{
  "train_examples": 97500,
  "cond_dim": 256,
  "width": 192,
  "positions": "sincos",
  "optimizer": "adam_atan2",
  "steps": 22700,
  "batch_size": 64
}
Rows from block 2 of a small image diffusion model, named by matrix and row number. Rows with one number belong to one neuron. Each number is 200 + 40 x the weight over its row's rms, rounded and kept within 0 to 999. All counts start at 0.
After each neuron's rows are labels from the 100 images, of 14976 (inputs lightly noised), where the neuron reaches its highest value: "colour at peak" is the nearest of a few named colours to the mean colour under the peak. Only what is clearly more common there than usual is listed. The data: flat shapes of many kinds, plain or patterned, on busy backdrops.
# fc1: MLP up (model.blocks.2.mlp.fc1.weight, 576x192), inputs 0-47
# fc2: MLP down (model.blocks.2.mlp.fc2.weight, 192x576, transposed), outputs 0-47

fc1.491,278,222,126,212,199,195,203,214,208,226,194,192,220,214,264,263,270,286,241,174,174,237,214,175,134,181,223,212,189,214,116,143,228,138,142,226,208,181,216,242,203,336,211,255,178,249,200,111
fc2.491,281,200,294,289,202,183,135,122,282,149,255,278,215,225,176,125,206,225,178,178,130,213,220,195,167,167,229,186,198,268,127,188,235,204,156,181,223,180,149,163,169,123,177,250,172,251,201,191
colour at peak: black

fc1.553,240,202,181,249,143,154,225,230,167,119,176,191,204,212,167,250,223,195,243,134,265,111,177,144,254,212,198,239,191,205,159,161,229,241,262,192,189,235,209,206,220,155,129,246,232,170,238,218
fc2.553,258,181,297,332,157,254,278,248,222,182,213,187,217,204,187,105,232,194,180,185,196,123,214,184,283,244,207,263,198,198,110,191,206,164,239,190,203,170,259,210,247,306,212,247,167,227,181,158
colour at peak: black; yellow

fc1.200,225,123,235,173,183,225,250,205,212,225,225,218,204,247,180,146,201,208,164,198,279,213,233,253,176,185,211,158,247,146,221,271,238,184,210,254,104,214,249,237,218,205,153,242,247,199,322,245
fc2.200,282,124,170,217,151,165,207,203,219,184,231,247,210,203,188,149,203,171,203,216,219,227,222,168,247,190,170,220,219,135,159,191,420,229,183,201,162,195,198,210,130,199,150,157,205,177,284,194
colour at peak: yellow

fc1.274,205,214,106,220,213,163,249,200,224,119,183,196,264,164,196,234,199,181,252,144,228,154,240,213,193,230,196,265,180,339,199,68,280,196,139,260,197,211,218,138,189,177,109,126,189,168,157,287
fc2.274,175,243,256,198,137,194,187,208,207,136,250,222,218,244,134,172,165,137,208,171,213,156,169,194,186,211,187,142,179,215,228,126,181,185,186,161,188,182,204,240,168,274,288,163,208,121,317,157
colour at peak: yellow

fc1.197,198,227,200,229,195,201,140,196,161,191,220,243,170,176,216,191,232,151,278,226,186,232,217,224,174,229,239,194,151,169,203,177,197,200,260,236,246,208,227,281,232,195,144,162,151,175,155,174
fc2.197,325,213,182,195,83,210,191,217,206,212,154,183,171,176,216,265,257,190,234,219,162,241,227,229,177,240,256,202,284,248,184,156,186,213,205,199,120,193,186,122,170,259,222,140,133,231,176,199
colour at peak: pink

fc1.129,208,210,170,255,212,195,77,254,190,217,224,116,233,130,172,203,275,215,328,193,273,227,199,199,192,197,215,242,168,136,228,203,213,307,212,239,154,166,272,165,173,219,204,207,206,188,198,195
fc2.129,166,208,195,177,223,238,290,161,212,182,235,139,157,110,205,238,137,185,95,208,150,198,181,218,184,211,208,227,221,262,226,157,239,322,202,245,157,193,276,182,232,187,195,196,174,262,223,257
colour at peak: pink

fc1.464,200,200,215,213,216,168,165,213,267,176,212,240,193,130,239,283,235,147,194,177,220,211,175,245,216,193,289,188,239,222,178,209,226,157,240,164,221,169,195,221,241,193,242,279,184,171,256,182
fc2.464,218,150,168,149,223,228,199,208,236,238,195,208,184,149,187,163,185,220,184,231,140,203,191,144,202,197,176,180,159,257,208,222,251,145,231,151,197,201,200,231,127,171,271,193,195,193,118,238
colour at peak: grey

fc1.205,212,196,215,176,226,204,245,227,183,204,145,199,199,172,179,169,126,187,217,210,241,165,197,191,195,140,150,172,180,252,192,230,169,177,221,217,197,255,210,244,243,204,226,167,265,217,233,201
fc2.205,206,227,174,227,171,176,213,213,233,186,255,190,232,248,167,227,126,179,222,204,167,202,201,174,205,130,149,234,193,175,196,237,140,201,207,166,193,162,160,128,203,208,204,148,265,192,193,238
colour at peak: yellow

fc1.175,238,179,143,250,235,221,128,153,259,208,169,201,284,116,206,152,119,192,177,248,219,242,136,137,193,241,195,109,161,156,235,162,246,137,203,211,171,228,194,214,200,139,210,221,229,219,204,207
fc2.175,218,229,329,200,243,207,218,207,213,206,176,198,318,127,169,201,248,207,256,169,164,160,106,249,212,172,206,270,213,164,248,198,235,128,183,207,138,253,214,215,221,253,214,262,175,146,203,180
colour at peak: pink

fc1.8,189,234,199,183,216,143,184,160,172,203,196,229,187,126,183,192,176,135,219,160,211,221,136,203,193,140,261,192,139,156,207,172,228,203,231,248,210,212,245,163,219,264,205,208,230,255,199,230
fc2.8,190,178,136,219,253,236,187,227,197,216,200,237,155,126,200,216,217,238,139,262,200,156,128,212,222,270,165,247,257,286,176,240,224,224,196,216,188,232,270,168,191,140,213,148,162,240,210,216
colour at peak: pink

fc1.461,266,168,201,136,130,263,164,215,204,187,194,154,180,172,293,112,167,248,119,197,312,165,217,241,200,205,222,178,180,261,230,187,237,185,217,176,239,149,158,194,235,269,157,219,195,139,199,221
fc2.461,272,196,202,236,162,197,210,178,163,202,188,194,194,199,202,293,206,220,246,222,77,224,239,159,200,177,209,240,181,125,249,216,255,200,234,236,201,207,188,166,61,126,207,267,212,92,275,301
colour at peak: yellow

fc1.563,191,211,184,247,209,217,205,201,198,189,208,190,172,164,180,230,185,194,199,205,210,222,192,210,184,186,175,217,220,195,169,177,212,186,188,195,211,198,173,185,272,208,115,133,163,96,155,253
fc2.563,190,210,164,162,187,207,244,148,190,186,183,181,190,182,200,114,220,222,216,189,176,203,207,231,259,191,193,199,196,163,140,269,213,174,198,239,192,212,218,163,199,271,259,104,232,152,305,130
colour at peak: grey

fc1.297,183,219,193,211,227,169,194,175,201,179,182,192,192,159,225,231,309,230,237,193,157,211,234,129,261,126,203,179,204,235,156,236,281,205,151,126,237,210,165,156,136,184,138,233,112,218,258,157
fc2.297,180,196,207,216,257,202,191,174,181,202,205,142,75,227,185,175,231,198,232,193,223,176,185,179,271,159,158,202,247,163,106,206,219,230,221,243,238,186,221,240,169,254,258,216,126,243,279,242
colour at peak: brown; black

fc1.293,204,174,179,267,170,199,208,167,177,235,204,135,236,143,229,157,232,219,145,221,233,225,186,128,207,213,150,239,264,134,201,186,194,274,185,277,335,252,190,184,234,207,200,189,182,222,202,192
fc2.293,197,165,260,154,188,216,207,234,190,190,202,165,244,173,166,241,163,196,234,177,170,197,178,239,198,195,233,137,139,164,291,240,201,261,201,244,334,223,148,158,144,193,190,187,184,212,210,206
colour at peak: grey

fc1.477,252,186,203,182,193,165,201,148,205,231,249,201,253,200,167,225,216,170,240,262,182,225,215,162,266,199,115,233,122,194,110,218,160,193,203,170,197,226,188,187,164,240,132,150,227,169,245,203
fc2.477,272,144,305,251,193,171,147,115,276,126,250,272,263,218,146,170,150,131,185,215,226,203,246,179,297,176,184,148,230,176,100,226,183,146,186,214,231,191,176,199,173,135,253,189,194,172,233,207
colour at peak: black

fc1.493,240,203,163,272,245,178,159,172,189,239,170,249,135,205,203,172,129,174,215,186,141,189,182,220,200,223,175,263,199,228,97,128,272,159,212,167,210,153,143,154,161,229,169,141,248,199,179,128
fc2.493,269,139,265,228,186,232,229,212,213,201,201,216,166,187,178,194,201,225,199,183,130,177,215,266,221,181,218,247,141,155,90,258,278,180,153,230,216,247,233,248,201,154,209,136,243,212,220,174
colour at peak: grey

fc1.559,213,201,149,264,254,176,193,196,143,189,208,241,95,168,256,159,174,209,301,192,216,203,228,179,182,206,136,280,232,173,227,180,224,286,215,133,116,186,225,242,119,216,197,221,194,197,190,172
fc2.559,218,171,218,165,270,232,258,197,150,211,213,202,74,170,134,246,189,193,67,217,142,193,226,216,217,219,268,101,182,219,247,212,222,310,261,149,132,184,256,210,274,195,200,155,203,238,188,240
colour at peak: pink

fc1.340,375,154,6,0,45,100,159,161,201,200,196,206,185,200,209,248,203,200,199,195,188,186,226,165,204,210,181,143,195,174,206,200,208,163,232,186,197,216,203,204,213,186,196,219,193,214,201,244
fc2.340,197,178,260,266,92,270,271,193,231,156,237,232,182,209,146,208,182,149,193,160,221,190,172,198,213,175,206,201,134,180,223,188,194,258,164,190,232,214,169,206,221,174,202,183,198,199,201,205
colour at peak: black

fc1.259,210,65,7,123,201,243,298,276,307,274,261,272,245,251,257,208,230,204,209,216,232,198,183,222,202,216,210,203,215,175,193,206,218,181,205,185,182,203,252,149,222,190,189,194,205,206,200,191
fc2.259,299,194,242,308,120,201,130,90,316,85,320,301,247,266,141,230,141,141,169,158,183,169,191,189,201,168,180,209,183,187,198,196,209,190,199,198,188,210,202,210,179,191,207,172,197,223,194,205
colour at peak: grey

fc1.113,227,198,174,99,225,154,212,222,189,176,180,136,201,148,187,219,241,228,184,240,240,188,152,184,201,210,209,244,272,185,269,211,177,153,193,180,191,190,182,264,157,124,238,270,194,251,180,297
fc2.113,162,206,209,229,242,194,150,179,216,172,212,225,198,249,138,267,198,207,171,213,209,225,214,233,192,234,235,180,167,201,228,186,165,193,150,210,193,210,221,180,236,108,190,285,171,130,164,249
colour at peak: white

fc1.373,232,217,172,204,229,183,205,194,195,170,166,231,84,317,214,162,183,251,138,166,178,175,267,229,197,203,206,231,163,188,239,251,234,148,236,267,116,239,178,231,133,208,191,241,172,215,202,184
fc2.373,192,187,174,194,215,224,205,207,200,216,175,220,43,308,173,215,222,157,249,216,211,214,241,189,207,198,196,140,249,210,258,160,237,132,230,254,88,246,207,217,278,171,204,244,233,230,200,194
colour at peak: pink

fc1.74,151,223,255,206,119,218,242,190,183,315,176,211,202,178,244,196,162,113,156,182,190,178,176,220,215,198,166,152,213,222,232,243,217,209,218,165,216,168,150,212,128,133,256,224,289,154,239,211
fc2.74,112,262,104,208,259,198,245,217,196,295,173,180,149,240,231,250,197,187,203,196,236,238,220,192,197,188,162,234,207,186,208,230,219,177,148,225,183,217,219,213,185,231,154,251,291,191,237,154
colour at peak: white

fc1.322,217,155,193,200,265,149,284,213,179,113,214,277,214,234,123,150,179,141,232,201,211,198,213,297,197,215,153,163,124,206,228,156,237,224,212,245,196,205,161,121,213,162,201,179,190,167,193,208
fc2.322,199,178,183,194,221,120,206,190,195,122,203,128,213,190,100,298,152,155,206,181,186,245,226,286,172,184,161,264,278,230,213,159,184,214,193,160,239,225,249,292,223,240,216,172,138,200,219,188
colour at peak: grey

fc1.351,206,207,190,247,216,212,163,92,302,194,209,147,157,231,248,184,108,152,277,224,194,206,141,147,203,192,233,300,178,199,222,192,207,320,255,144,251,147,154,186,179,229,193,186,254,204,192,190
fc2.351,191,186,199,182,225,193,220,274,279,192,204,157,126,220,169,225,264,259,142,175,211,189,146,258,175,180,181,142,160,214,268,194,202,413,220,157,257,167,183,181,173,180,208,128,193,221,196,188
colour at peak: grey

fc1.68,216,174,259,286,202,267,218,199,204,170,192,166,230,176,178,267,227,216,207,233,228,181,225,208,213,155,186,225,259,198,175,227,201,166,160,233,208,206,145,177,173,180,216,231,219,114,190,166
fc2.68,207,248,174,186,168,301,270,214,184,196,198,165,208,189,176,197,219,168,182,217,221,208,225,211,215,193,228,158,128,192,202,225,202,195,192,169,179,227,216,212,238,184,200,176,203,161,160,185
colour at peak: white

fc1.232,179,200,149,236,245,165,156,136,213,237,254,210,240,187,197,195,225,190,139,306,176,187,248,234,207,158,208,167,219,337,231,177,322,216,164,140,182,151,287,141,182,189,172,180,132,184,216,239
fc2.232,237,228,229,157,173,205,134,136,114,232,144,162,177,216,146,237,157,190,179,283,206,230,178,168,212,161,213,203,178,167,201,180,192,148,208,255,201,254,163,229,177,255,246,219,169,179,295,176
colour at peak: yellow

fc1.439,172,190,220,285,239,256,235,218,257,160,199,250,242,168,197,248,233,206,222,209,208,226,210,235,207,199,218,238,222,224,151,199,212,216,168,221,176,154,192,200,206,142,206,196,212,130,202,159
fc2.439,177,202,142,140,299,154,124,209,162,185,191,156,217,219,231,156,215,219,196,212,239,184,164,229,189,200,166,139,203,194,225,183,201,220,258,169,194,205,230,187,236,196,212,184,218,178,211,232
colour at peak: black